python train.py --encoder_arch="perceiver" --model="contrastive audio-text model" --dataset="struck, bounced, scraped and rolled objects made by modal synthesis" --train_examples=78125 --n_mels=64 --hop_length=160 --input="log_mel" --spec_augment=false --win_length=512 --tokenizer="word" --vocab_size=50 --loss="softmax" --embed_dim=384 --encoder_norm="layernorm_no_bias" --encoder_norm_position="pre" --encoder_activation="swiglu" --encoder_mlp_ratio=2 --encoder_head_dim=16 --encoder_fused_qkv=true --encoder_bias="qkv" --encoder_qk_norm=false --encoder_parallel_block=false --encoder_dropout=0.05 --encoder_inner_norm=false --encoder_patch_size=[4, 4] --encoder_conv_stem=false --encoder_layers=12 --encoder_width=128 --encoder_positions="learned" --encoder_latents=32 --text_encoder_causal=false --text_encoder_width=256 --text_encoder_layers=6 --text_encoder_norm="layernorm" --text_encoder_norm_position="pre" --text_encoder_activation="relu" --text_encoder_mlp_ratio=4 --text_encoder_head_dim=16 --text_encoder_fused_qkv=false --text_encoder_bias="all" --text_encoder_qk_norm=false --text_encoder_parallel_block=false --text_encoder_inner_norm=false --text_encoder_kv_group_size=2 --text_encoder_positions="learned" --init="kaiming_normal" --residual_init="none" --optimizer="soap" --beta2=0.95 --lr=0.0013 --beta1=0.95 --shampoo_beta=0.95 --eps=1e-08 --precondition_frequency=25 --max_precond_dim=1024 --one_sided=false --adamw_lr_other_params=0.002 --grad_clip=3.0 --steps=17900 --batch_size=256 --epochs=58.7 --lr_schedule="cosine_restarts" --final_lr_fraction=0.1 --warmup_steps=890 --weight_decay=0.2 --adamw_weight_decay_other_params=0
Rows from block 6 of the audio encoder of a small contrastive audio-text model, named by matrix and row number. Rows with one number belong to one neuron. Each number is 200 + 40 x the weight over its row's rms, rounded and kept within 0 to 999. All counts start at 0.
After each neuron's rows are labels from the 100 clips, of 14848, where the neuron reaches its largest size: "responds to" is what is common among them. Only what is clearly more common there than usual is listed. The data: struck, bounced, scraped and rolled objects made by modal synthesis. In brackets: how many of the 100.
# gate: MLP gate (encoder.blocks.6.mlp.gate.weight, 256x128), inputs 0-127
# fc1: MLP up (encoder.blocks.6.mlp.fc1.weight, 256x128), inputs 0-127
# fc2: MLP down (encoder.blocks.6.mlp.fc2.weight, 128x256, transposed), outputs 0-127

gate.211,189,254,220,225,127,163,203,173,271,180,127,216,158,185,268,249,151,203,259,202,196,180,202,235,188,192,237,154,150,176,228,189,214,174,163,101,161,178,231,238,154,191,199,268,193,296,222,206,227,199,171,186,193,195,173,190,117,172,210,227,290,206,232,179,197,219,218,207,241,154,177,212,263,169,249,201,206,316,237,220,145,248,220,219,230,211,81,175,265,177,255,195,215,215,198,223,198,168,234,124,167,218,185,204,164,240,160,248,250,161,170,219,164,177,134,193,249,218,128,166,204,210,148,209,135,198,157,198
fc1.211,227,235,214,263,189,202,216,200,261,251,212,170,215,115,196,202,193,170,213,146,121,229,187,168,208,260,140,302,195,191,196,174,183,217,211,180,155,241,191,134,220,217,112,153,138,250,251,233,241,235,161,221,222,176,215,151,245,119,227,136,157,235,240,233,214,195,159,234,213,122,142,171,155,191,233,182,193,200,196,248,207,204,204,233,158,192,184,213,162,286,108,233,257,154,205,176,208,226,218,171,244,210,244,222,112,149,178,210,245,267,205,181,175,229,156,235,258,250,212,221,200,129,232,243,150,171,207,162
fc2.211,197,160,221,192,122,207,120,203,195,171,142,248,153,242,169,194,237,199,236,163,151,190,187,151,218,151,169,249,234,194,175,199,159,205,219,192,205,288,228,184,233,156,90,186,166,212,195,142,213,178,193,226,192,242,175,201,178,238,244,226,157,182,228,170,190,322,168,161,201,286,178,143,166,141,213,289,223,250,160,233,194,212,124,230,182,184,183,185,164,134,211,261,217,250,180,185,184,175,227,256,189,237,137,202,219,167,229,145,159,149,289,212,213,182,161,134,243,236,180,139,208,153,176,243,230,231,174,160
responds to: mains hum (82); rubber-like damping (49)

gate.213,157,162,210,173,145,225,147,226,160,205,209,192,252,183,220,177,100,216,212,163,196,229,165,254,205,173,135,265,139,220,206,226,124,265,172,164,250,158,138,223,135,204,232,208,248,151,181,217,227,171,215,204,121,202,256,157,260,201,173,220,225,247,271,204,212,120,265,236,260,232,163,187,214,154,206,212,102,238,201,241,165,159,216,170,140,153,189,164,232,293,199,225,227,203,174,199,216,181,197,174,231,249,162,167,187,166,207,251,97,184,190,245,163,171,149,115,226,231,196,192,240,197,163,199,236,221,165,194
fc1.213,169,186,216,181,183,223,218,204,223,224,161,215,277,191,194,276,203,160,218,133,193,150,207,224,154,153,193,187,251,174,274,257,282,212,256,194,239,153,215,244,173,181,206,207,172,149,200,130,214,169,261,133,235,154,173,141,122,225,223,159,180,221,233,204,267,129,200,238,204,190,218,161,185,217,196,211,183,200,288,225,190,238,200,196,181,234,129,162,210,201,254,226,190,137,217,166,188,277,157,105,236,158,160,179,232,110,273,226,256,209,256,281,234,156,179,171,213,255,224,217,238,235,248,215,202,209,217,255
fc2.213,180,232,184,188,207,181,222,171,246,235,157,179,201,225,226,275,195,175,174,236,196,266,177,234,231,160,172,278,190,256,185,158,202,276,192,244,208,155,194,279,139,166,281,131,215,220,246,227,183,312,230,226,105,200,217,190,232,207,144,169,183,251,228,174,219,164,211,185,221,256,208,192,178,189,168,194,187,175,184,279,240,133,220,299,209,180,235,185,170,161,213,237,282,176,170,213,183,250,200,229,258,225,204,241,181,137,188,209,200,231,170,263,175,255,223,186,287,187,189,154,207,221,171,184,189,203,114,287
responds to: thin (high-pass) (53); text has "noise" (43)

gate.200,209,163,171,170,236,163,219,194,146,218,124,204,222,210,230,242,254,209,161,200,184,142,242,229,228,226,182,176,208,202,166,204,176,223,186,252,270,180,147,290,300,215,174,256,265,193,258,187,168,139,199,145,178,205,138,199,206,270,184,260,214,192,159,214,200,187,290,153,177,183,176,155,185,177,216,235,294,251,226,202,217,267,214,253,158,196,237,145,116,195,234,231,174,104,211,247,202,180,202,212,212,141,271,124,245,235,202,175,205,189,200,137,208,193,175,228,226,205,199,157,222,268,218,246,147,273,183,206
fc1.200,200,160,209,144,146,153,143,181,304,189,164,251,240,150,170,224,286,213,234,222,194,206,177,240,171,208,218,262,187,238,229,191,252,262,199,222,189,182,283,147,168,175,190,181,182,206,183,235,189,174,143,179,241,117,193,234,169,236,232,196,194,268,205,236,158,169,159,194,204,223,203,200,181,185,222,234,136,213,241,138,234,204,150,213,210,195,129,267,240,162,158,206,273,223,275,155,121,215,165,238,200,170,149,229,187,210,222,259,255,217,233,317,187,144,237,215,190,232,261,241,213,166,149,206,189,208,131,156
fc2.200,140,130,253,147,175,176,168,245,221,178,234,265,287,203,195,249,168,228,141,216,232,199,196,180,166,228,217,151,245,186,276,187,234,190,207,179,196,218,218,210,170,160,205,213,179,213,230,215,235,138,176,146,131,208,249,253,255,172,159,150,190,143,268,221,180,111,205,112,269,210,232,154,173,207,211,237,203,218,220,200,210,244,185,200,213,193,307,204,259,213,137,214,218,278,211,179,165,231,197,206,140,214,267,172,157,253,206,253,227,189,198,198,213,180,268,169,188,283,219,279,228,158,189,202,186,225,265,127
responds to: thin (high-pass) (99); one hit (49)

gate.152,113,166,181,210,186,168,166,240,167,215,234,162,173,227,181,152,126,183,210,223,170,200,182,163,185,143,172,201,216,174,235,194,169,211,133,234,170,303,188,145,198,200,144,192,229,162,263,239,248,242,143,251,178,212,188,155,223,196,186,182,233,203,163,269,247,241,203,276,242,244,228,197,264,250,249,235,214,225,164,191,163,192,249,231,235,207,191,151,268,116,196,250,249,187,264,208,243,98,207,166,191,251,222,182,241,179,134,205,143,120,146,203,196,159,191,235,221,205,147,172,167,163,204,223,168,298,212,158
fc1.152,175,180,149,207,244,226,223,134,219,202,211,234,139,266,177,157,160,178,229,200,177,264,160,256,188,195,237,201,131,205,200,249,183,217,231,133,208,188,232,204,242,195,239,174,120,176,96,192,131,153,252,198,212,212,227,218,263,132,221,222,221,227,237,116,202,207,182,125,137,141,216,188,237,154,142,219,196,193,246,157,263,219,157,177,306,156,195,258,244,228,188,221,239,217,202,146,162,231,171,254,204,154,253,178,242,210,174,255,225,203,197,204,193,200,176,144,128,186,254,272,217,173,279,206,240,199,166,187
fc2.152,252,145,185,130,250,193,224,197,195,269,204,217,231,215,209,117,171,239,214,195,262,229,170,208,155,198,245,172,234,182,185,152,168,213,190,126,173,140,237,166,242,219,196,168,208,150,113,247,212,180,141,210,284,135,211,139,232,204,198,207,143,193,231,213,173,175,209,104,121,223,206,224,266,141,158,223,181,150,209,161,192,186,212,238,207,218,195,180,230,278,233,161,238,187,217,174,130,126,250,223,138,222,265,226,204,232,213,176,139,261,255,139,197,188,251,206,142,158,209,251,211,193,242,214,171,140,151,172
responds to: mains hum (100)

gate.69,242,209,226,196,126,199,182,238,220,181,170,196,200,230,214,196,219,186,255,155,247,191,238,290,242,138,181,209,158,161,181,291,120,157,224,211,224,118,180,239,192,223,184,122,223,144,236,203,209,242,209,255,248,209,196,202,259,151,288,199,170,186,205,193,219,154,203,203,177,151,181,194,169,216,181,176,246,197,184,269,228,237,146,93,185,196,132,204,276,204,210,197,207,246,217,174,154,255,268,184,165,174,244,127,180,112,167,221,250,240,183,223,202,117,212,214,201,122,272,178,224,137,222,196,179,206,227,212
fc1.69,167,308,210,201,227,178,191,136,233,109,161,116,235,205,227,246,253,149,165,227,166,208,196,209,148,137,135,274,260,171,168,255,188,223,166,158,191,304,140,194,216,218,205,193,223,189,185,252,236,174,189,170,211,186,262,215,172,221,141,202,174,124,246,155,162,209,156,171,190,183,235,219,193,229,196,204,168,214,171,181,165,204,175,220,135,135,211,204,131,190,234,253,236,183,228,247,130,257,199,191,149,249,237,210,252,172,246,245,148,228,160,183,249,171,200,131,246,190,231,302,231,202,200,190,188,171,193,174
fc2.69,164,188,187,212,217,219,197,150,219,230,210,218,219,218,322,187,215,170,193,227,244,191,199,190,152,227,246,177,203,184,204,240,187,203,185,200,154,204,128,257,176,206,172,83,223,186,189,163,229,180,178,205,206,136,259,189,199,184,267,113,187,206,160,261,142,230,258,195,233,221,237,198,152,194,218,233,142,286,323,200,120,235,222,231,171,240,199,262,190,186,174,224,216,132,209,142,249,189,228,195,120,264,212,164,260,199,91,181,183,214,210,218,166,241,204,135,259,198,195,230,203,237,206,188,178,185,138,188
responds to: scraping (66); small (60)

gate.229,213,205,203,216,216,192,187,138,208,222,210,249,220,116,232,178,182,172,223,175,197,180,124,108,80,167,209,174,186,212,175,226,171,196,250,246,177,201,256,157,198,182,150,251,198,239,173,167,241,248,229,222,166,220,176,248,157,226,216,147,77,174,108,273,207,238,167,205,216,213,253,112,187,169,194,216,221,225,256,217,168,241,243,269,165,210,229,190,253,245,186,257,212,235,172,232,220,154,173,129,195,291,214,223,149,212,216,253,231,183,161,280,194,189,147,186,232,173,206,242,186,168,183,165,255,214,217,215
fc1.229,234,179,230,161,106,155,229,170,176,258,199,141,146,224,192,161,160,220,247,234,167,196,173,202,193,203,178,210,161,239,275,215,236,200,240,248,107,219,236,207,199,196,163,204,253,257,211,198,170,139,165,227,204,163,228,207,189,179,210,173,258,153,203,222,151,139,139,236,321,184,192,227,192,164,210,221,208,121,220,171,216,212,223,248,227,217,197,153,244,216,128,222,189,215,229,216,249,175,213,130,197,261,234,219,294,236,187,258,161,136,200,227,232,185,164,189,234,244,229,133,219,197,189,266,95,202,116,184
fc2.229,279,289,179,106,135,178,147,255,212,144,152,207,224,144,233,187,171,215,161,170,174,246,181,222,206,202,192,204,150,212,210,183,229,260,228,228,166,279,212,230,204,209,190,181,223,211,157,276,265,244,235,150,231,235,173,235,113,241,221,222,217,151,203,159,234,240,208,202,247,257,200,162,221,173,171,164,234,214,264,209,157,164,199,180,213,179,147,158,201,174,215,242,207,175,276,217,196,184,259,180,194,186,192,256,223,246,184,180,209,238,161,277,197,166,212,166,250,194,263,144,298,182,235,241,181,256,314,195
responds to: mains hum (76)

gate.106,151,175,240,167,230,197,192,153,127,219,156,227,185,257,172,211,221,150,146,214,191,185,136,162,172,230,195,187,194,217,248,200,237,217,210,198,208,234,186,132,229,269,190,237,256,115,138,234,151,179,212,187,216,222,116,200,184,262,227,183,260,242,257,148,248,169,272,159,186,180,257,169,118,189,230,157,260,181,187,220,179,272,193,199,207,213,245,127,249,233,207,232,153,137,186,266,184,190,215,225,130,233,267,180,161,215,281,198,266,166,220,206,253,260,113,229,207,147,162,174,178,179,199,206,175,213,260,204
fc1.106,141,183,155,178,255,131,253,188,198,170,205,149,240,227,202,165,229,190,248,204,162,188,223,194,255,229,195,181,168,247,171,170,211,207,298,206,289,228,153,151,241,204,183,246,153,133,222,158,290,185,186,230,182,208,91,229,256,258,143,212,192,193,228,205,193,225,243,182,240,228,251,151,207,215,210,152,256,235,211,272,169,238,189,164,190,179,227,177,241,205,183,185,201,186,166,240,210,200,154,225,207,138,351,186,173,228,254,208,182,149,211,178,231,239,157,207,258,182,217,134,163,100,205,217,181,222,195,199
fc2.106,217,208,136,158,188,200,223,286,165,271,188,224,240,189,207,220,223,185,200,244,183,231,192,218,245,248,241,221,142,173,175,208,232,265,224,231,225,282,209,169,159,203,148,274,185,203,238,175,238,173,239,176,148,197,243,176,189,200,210,211,271,254,166,190,204,220,204,224,253,192,275,172,231,260,187,221,234,179,140,143,272,253,254,192,241,288,146,228,195,122,232,215,203,210,267,270,261,217,217,207,260,123,157,169,148,208,146,161,233,114,210,203,306,248,154,231,221,239,210,188,180,171,212,178,233,179,189,201
responds to: mains hum (64); one hit (57)

gate.219,232,216,226,193,120,251,233,150,205,279,120,243,223,223,161,165,181,236,165,226,216,257,235,184,257,235,180,190,168,252,237,147,213,259,205,98,238,205,262,163,241,159,167,190,196,212,257,232,170,210,266,309,129,248,237,144,200,161,292,211,299,235,164,210,227,220,184,150,184,160,204,189,216,172,207,232,63,227,152,206,236,239,245,189,147,216,203,232,180,198,216,207,184,192,169,198,251,156,196,199,253,223,172,258,221,142,206,172,212,204,220,185,215,213,203,176,221,192,161,170,234,190,239,185,189,193,208,259
fc1.219,192,244,206,176,158,243,196,184,193,185,188,219,194,175,168,197,223,232,159,237,205,255,169,205,251,243,150,91,289,236,207,153,219,271,172,160,192,213,208,196,208,198,262,214,213,198,251,220,168,200,267,195,234,208,218,171,147,158,285,165,224,117,166,162,165,160,254,133,228,225,170,216,305,129,189,228,192,190,180,163,325,191,241,247,157,131,243,173,214,160,216,252,174,199,179,218,200,206,149,180,232,221,152,219,259,215,193,151,196,250,244,219,229,192,116,177,185,203,129,177,266,256,205,165,243,206,223,210
fc2.219,265,216,168,197,232,263,209,254,177,206,192,199,172,242,251,132,248,227,155,187,153,225,183,229,260,164,136,195,158,235,206,220,199,210,190,296,213,196,231,152,153,189,235,146,217,248,161,226,207,196,153,145,156,131,199,169,229,141,228,250,202,112,204,230,290,124,200,207,196,255,228,196,185,130,200,126,186,173,172,169,194,174,258,215,236,249,171,263,203,157,213,221,179,205,174,217,200,112,219,170,193,188,290,116,187,200,205,192,205,121,128,222,218,160,195,261,179,298,215,178,216,178,246,198,188,196,235,225
responds to: quiet level (74); reverberation (73); text has "room" (73); text has "reverberant" (73)

gate.112,213,173,139,193,235,201,215,250,179,199,256,172,156,142,184,189,98,245,117,162,213,176,226,218,188,178,270,154,268,223,137,186,175,254,190,222,266,236,149,247,265,276,170,203,258,204,253,250,163,137,201,256,240,185,172,185,205,245,146,264,164,269,172,206,272,251,186,194,171,165,170,207,227,281,259,219,258,227,179,241,143,205,231,170,255,196,236,169,125,195,201,196,147,163,192,237,226,170,214,207,176,204,241,197,167,221,196,141,192,192,194,213,209,236,207,234,134,227,290,158,166,200,128,231,217,211,200,222
fc1.112,223,189,254,188,123,259,168,238,181,163,177,178,205,135,213,170,183,220,178,262,260,195,194,225,206,248,230,193,202,209,256,161,189,133,211,154,250,195,193,194,196,224,243,197,199,230,172,228,162,191,213,203,169,283,219,178,201,173,176,235,159,198,298,247,171,156,199,240,214,200,127,130,270,178,213,242,84,196,181,206,188,156,182,181,301,212,215,189,238,268,174,165,244,170,236,93,155,233,238,205,214,202,174,277,178,126,213,210,201,226,196,218,152,258,191,156,153,173,289,170,258,251,201,194,136,162,191,185
fc2.112,204,258,221,244,220,210,228,121,253,185,213,292,295,165,200,200,118,198,203,217,147,138,189,134,197,285,173,224,226,165,266,154,210,193,185,100,129,183,237,196,172,193,213,186,240,210,202,196,153,163,208,221,182,246,173,225,168,118,218,223,233,142,163,201,175,169,307,252,217,189,177,208,218,121,249,173,172,196,229,247,239,227,196,184,261,221,195,194,230,230,258,155,263,116,207,179,139,150,210,207,209,203,208,213,236,226,243,200,225,190,194,267,183,202,246,150,149,151,180,221,239,207,185,175,264,197,198,142
responds to: thin (high-pass) (77); clipping (34); text has "clipped" (34)

gate.210,169,228,193,194,316,170,209,211,201,214,238,279,187,200,216,210,202,178,258,172,196,164,234,258,198,120,207,238,203,169,123,205,134,199,143,180,199,187,126,137,295,194,197,210,184,226,257,238,196,220,145,250,208,175,254,177,207,264,225,112,294,281,184,213,158,200,174,243,184,158,190,250,215,266,173,170,234,204,146,256,214,267,221,177,175,208,144,231,189,207,217,193,143,247,246,188,170,206,159,174,185,206,192,144,176,218,269,244,202,209,219,173,236,149,200,222,242,136,257,191,180,205,137,204,193,296,191,212
fc1.210,170,232,117,244,213,130,217,241,145,240,248,266,194,196,175,254,182,176,210,128,245,246,231,201,137,128,152,183,299,159,136,128,184,202,235,202,231,201,230,223,198,160,162,195,233,235,166,236,285,175,113,188,129,279,172,213,162,207,185,178,177,251,205,225,160,226,153,206,223,198,256,154,189,232,236,218,161,190,246,158,122,224,234,264,204,192,185,178,206,239,216,196,202,140,230,203,197,165,210,212,204,174,224,122,260,124,276,186,221,213,193,217,192,210,208,202,210,216,241,291,198,279,185,218,202,160,168,210
fc2.210,233,163,161,252,222,199,251,212,230,219,231,216,205,265,193,228,215,226,124,259,176,161,243,167,169,271,200,280,155,200,225,247,284,187,145,241,273,241,230,181,185,205,204,227,202,253,168,222,142,238,242,149,189,189,220,183,198,138,271,240,239,189,191,188,130,202,267,135,208,189,231,195,183,240,217,196,244,199,144,217,201,197,306,184,236,184,208,171,158,239,239,257,154,174,203,228,208,156,297,237,169,173,130,225,170,183,197,226,311,169,146,165,272,165,124,218,212,196,177,193,253,229,194,192,240,183,170,197
responds to: scraping (84); size: small (65); plastic-like damping (45)

gate.17,195,254,243,237,167,254,153,245,168,252,238,227,224,134,120,165,191,226,229,159,198,240,201,205,185,110,179,307,216,146,173,233,186,172,160,196,209,299,189,216,159,250,217,132,162,181,181,177,152,251,187,222,162,208,198,238,218,245,153,228,177,248,175,168,194,253,218,189,186,188,173,209,214,189,181,167,227,229,200,157,113,235,213,218,191,180,149,194,165,236,255,155,137,147,207,145,252,238,211,172,248,120,219,205,201,198,155,195,260,211,251,242,201,141,136,210,249,215,190,227,184,210,155,167,279,106,150,148
fc1.17,277,212,274,166,214,211,166,195,227,152,218,181,180,228,158,234,172,201,152,203,226,166,191,199,206,281,238,124,137,236,233,141,244,180,165,218,162,179,221,293,123,149,280,274,240,221,145,279,242,153,207,227,192,199,171,211,170,164,195,275,209,202,139,222,155,188,191,263,179,255,204,225,216,209,240,148,240,220,158,258,173,117,181,194,130,194,272,241,218,143,240,214,128,130,249,162,209,190,149,145,186,189,229,245,217,194,255,189,233,165,200,191,240,182,243,260,198,143,181,214,177,187,190,224,183,208,216,215
fc2.17,199,206,228,241,203,194,207,275,177,188,259,171,151,178,173,216,230,231,177,208,159,201,159,179,281,191,197,177,126,251,242,247,162,137,235,208,169,188,225,200,132,222,185,272,112,157,137,271,266,226,192,143,204,211,279,105,107,192,174,222,211,150,158,171,224,141,244,213,168,197,221,264,175,179,176,261,179,181,224,215,165,244,259,251,95,215,197,158,159,223,191,202,197,168,238,273,125,198,231,219,203,202,186,167,154,215,253,144,234,170,243,209,241,233,175,184,205,190,250,208,266,168,220,194,225,179,233,202
responds to: scraping (79); ceramic-like damping (61); shape: round plate (36)

gate.105,267,221,144,187,140,207,211,224,195,188,186,220,228,149,137,259,245,195,231,179,199,201,206,182,143,226,193,222,196,327,167,196,142,163,157,170,231,199,215,214,209,188,216,207,204,156,246,241,128,212,157,175,236,167,254,190,134,151,268,199,197,206,246,234,222,142,214,213,188,177,182,176,256,200,210,205,155,238,229,208,203,228,201,208,233,242,126,209,190,167,259,84,288,161,248,204,242,133,241,186,171,210,211,218,150,240,227,154,134,233,217,144,186,108,153,225,225,167,207,201,245,189,178,102,241,207,247,131
fc1.105,175,166,219,229,255,192,196,173,111,164,154,277,131,221,159,160,209,184,229,238,186,166,285,225,176,219,240,205,172,155,180,156,210,163,198,203,155,148,179,166,168,221,229,183,145,215,165,168,229,227,223,264,166,256,111,153,236,245,176,230,230,261,227,215,192,222,211,163,200,223,234,241,181,157,231,197,255,217,179,246,183,144,244,181,146,156,238,279,202,215,200,287,200,205,160,203,250,227,174,226,201,176,240,153,228,102,141,202,219,111,130,213,264,223,249,252,185,239,251,188,166,141,203,213,247,155,188,264
fc2.105,212,236,202,262,216,149,185,224,172,267,318,259,133,223,230,200,191,266,157,197,216,205,231,165,210,205,294,183,206,180,199,190,195,164,220,168,166,183,184,212,228,199,189,179,180,226,122,73,261,230,268,172,150,155,143,236,241,253,194,164,174,154,181,175,153,198,127,273,228,186,164,221,132,178,270,185,214,204,193,181,169,188,156,218,206,181,254,241,196,190,161,205,234,225,238,137,189,183,229,223,207,227,172,228,219,167,224,251,190,203,149,260,174,197,162,189,180,211,138,263,289,203,195,306,170,232,192,176
responds to: mains hum (75)

gate.252,235,127,214,188,195,132,191,204,265,170,166,178,203,309,265,271,208,165,166,146,130,226,199,263,146,199,280,247,251,207,198,192,223,151,182,194,215,217,167,238,187,124,196,208,149,187,127,158,330,178,228,225,172,163,217,154,216,230,238,266,178,269,201,193,228,177,197,174,279,180,233,186,227,168,167,248,225,220,155,194,197,196,222,137,182,234,262,223,227,202,190,208,159,193,250,185,216,193,170,206,283,222,205,217,142,208,207,203,183,199,156,259,122,224,126,188,200,193,172,206,262,207,264,214,148,208,240,215
fc1.252,193,277,211,184,283,253,241,255,112,268,202,218,252,174,172,202,234,231,204,247,242,190,212,124,208,203,166,129,179,141,240,149,182,270,200,169,221,223,183,177,86,259,252,188,252,241,185,184,191,217,192,152,227,164,202,220,196,122,174,155,283,189,212,176,196,213,231,207,107,180,152,175,158,216,281,179,137,208,262,235,188,230,170,290,221,199,156,130,194,211,197,220,210,179,170,185,177,183,214,145,190,184,169,137,296,247,168,160,205,161,182,208,238,178,235,196,203,251,204,169,181,236,193,210,193,205,238,199
fc2.252,201,211,230,209,160,236,162,204,273,198,214,175,300,278,196,248,231,208,214,202,185,145,151,238,178,199,178,261,232,153,229,166,208,249,247,210,213,219,210,165,171,182,168,120,199,177,230,224,215,196,223,215,202,247,179,230,180,213,178,206,258,172,177,129,241,172,237,160,101,155,198,141,213,197,179,160,164,196,231,148,169,221,167,238,172,267,153,238,197,245,157,217,198,247,284,176,181,184,166,202,204,179,163,226,244,154,194,178,131,185,290,206,90,139,191,253,185,157,214,198,152,214,163,285,137,123,156,143
responds to: thin (high-pass) (90); white noise (49); pink noise (31)

gate.68,209,199,165,240,180,241,190,217,180,186,172,213,210,166,243,187,211,191,201,304,198,235,206,184,217,204,209,224,145,184,193,151,217,206,170,209,193,263,191,104,225,172,176,216,230,167,278,66,202,209,311,231,209,277,188,144,231,233,157,188,189,204,212,167,213,213,149,197,184,250,219,238,221,274,216,122,295,173,176,228,197,143,185,199,249,245,270,239,207,261,234,169,198,191,202,260,177,192,217,237,224,162,176,106,153,191,223,235,170,262,227,298,226,265,229,152,234,193,218,153,225,210,196,229,176,147,198,205
fc1.68,147,202,206,190,252,168,133,282,217,172,213,193,179,301,179,206,220,155,162,264,256,181,176,225,180,222,189,186,137,214,245,215,201,214,202,190,234,161,149,256,188,197,205,217,147,126,279,215,243,181,186,148,237,197,92,190,181,187,247,163,173,194,188,252,270,240,196,111,207,175,267,134,228,164,192,189,221,231,192,166,210,244,142,183,185,237,179,179,248,162,227,218,196,235,169,169,254,211,166,184,193,142,181,182,188,239,114,184,283,204,249,200,196,274,161,243,192,194,204,203,195,159,301,254,116,173,176,196
fc2.68,219,256,109,197,176,198,231,259,135,239,159,243,186,227,219,220,162,220,222,190,166,98,228,155,269,179,212,235,215,229,177,168,140,128,202,167,129,195,185,214,187,222,188,222,214,185,137,163,243,254,207,245,132,68,186,245,138,231,186,214,195,264,189,228,225,204,262,212,165,263,244,156,147,147,207,252,117,200,250,229,188,188,228,160,225,252,236,150,201,246,208,256,240,166,213,197,174,221,218,228,267,252,180,190,167,151,245,245,225,191,203,242,164,192,227,223,203,199,185,158,119,136,171,177,206,185,188,187
responds to: quiet level (58); ceramic-like damping (54); material: glass (36)

gate.52,173,195,214,193,227,219,253,286,179,117,148,172,209,195,134,198,239,211,214,151,160,323,227,180,215,190,208,209,257,219,200,249,186,201,208,208,212,240,204,192,212,201,182,245,165,251,186,223,180,235,230,257,196,266,215,199,202,251,218,184,161,263,200,267,213,241,149,183,199,153,141,186,192,228,283,250,171,221,220,254,178,161,227,187,239,146,126,207,155,254,264,240,143,215,231,211,207,217,228,251,225,237,187,222,134,192,248,220,107,194,283,244,198,250,167,161,174,166,209,189,110,161,111,219,142,215,244,169
fc1.52,188,132,183,244,282,203,190,174,222,107,190,149,143,233,260,154,175,192,145,167,234,184,134,145,208,198,188,169,193,226,172,256,176,240,188,172,214,259,165,172,200,277,132,184,191,188,207,211,182,211,189,254,219,253,260,179,240,175,303,276,196,225,230,278,288,191,175,226,195,184,180,159,202,271,195,240,183,243,200,215,264,132,205,188,204,220,213,231,196,238,204,261,241,176,208,161,195,266,181,196,172,262,218,237,204,157,205,213,118,187,247,211,156,236,197,272,222,188,252,249,97,194,210,202,169,144,184,183
fc2.52,244,249,165,239,269,229,180,153,235,225,251,189,195,272,180,184,194,252,162,196,225,184,213,201,137,180,197,199,202,221,212,139,245,187,188,235,247,266,191,157,165,136,260,181,209,203,187,138,169,216,223,202,153,281,337,193,159,200,227,187,177,262,217,194,177,189,177,257,169,163,141,172,259,265,154,202,270,138,193,230,144,278,162,177,189,270,241,235,266,216,205,218,162,181,131,224,196,198,184,194,196,221,244,185,226,163,128,135,268,209,279,209,211,244,200,194,218,224,208,171,152,265,166,182,204,166,232,158
responds to: closed tube (92); medium (63)

gate.220,231,215,183,143,168,157,281,299,237,169,215,202,116,202,239,161,187,236,179,176,204,171,143,162,143,230,191,188,149,237,158,165,216,217,201,238,161,277,217,173,199,234,158,235,279,198,180,239,199,216,149,262,194,160,165,223,181,236,207,201,240,182,229,226,190,243,180,131,88,211,225,235,160,180,168,142,221,227,224,235,192,145,178,139,203,220,222,220,215,215,227,208,170,271,233,233,219,235,212,194,230,156,214,238,158,282,228,151,249,214,242,157,173,297,156,189,229,143,228,145,234,147,206,295,150,159,192,214
fc1.220,179,226,235,166,130,192,138,117,167,170,250,267,267,224,199,215,221,132,191,257,182,174,250,233,200,164,182,169,240,189,279,129,122,195,192,139,211,208,232,173,215,161,262,209,240,173,296,205,223,245,216,187,162,195,280,235,197,125,213,160,181,167,170,213,217,203,252,219,211,203,184,107,220,197,241,174,161,203,203,115,179,165,173,199,220,245,154,158,237,156,267,156,196,194,163,167,259,200,190,231,266,214,185,236,200,126,212,250,153,267,196,205,271,141,141,190,208,234,194,179,237,230,185,164,227,188,147,209
fc2.220,162,293,290,224,207,287,224,122,165,243,214,256,134,212,189,258,194,230,205,221,236,187,202,174,191,186,238,195,136,276,253,125,184,201,252,92,137,177,198,244,202,194,171,205,306,134,233,271,253,168,249,217,202,257,170,156,222,171,200,190,195,271,109,225,226,248,209,209,212,213,223,270,155,230,277,186,158,166,180,232,197,204,160,157,193,217,181,208,184,203,199,218,206,178,232,189,239,194,196,219,218,211,181,157,216,177,274,214,232,216,208,206,247,213,158,198,260,217,205,258,165,240,163,206,171,199,156,153
responds to: thin (high-pass) (48); text has "noise" (48); rumble (45); muffled (low-pass) (44)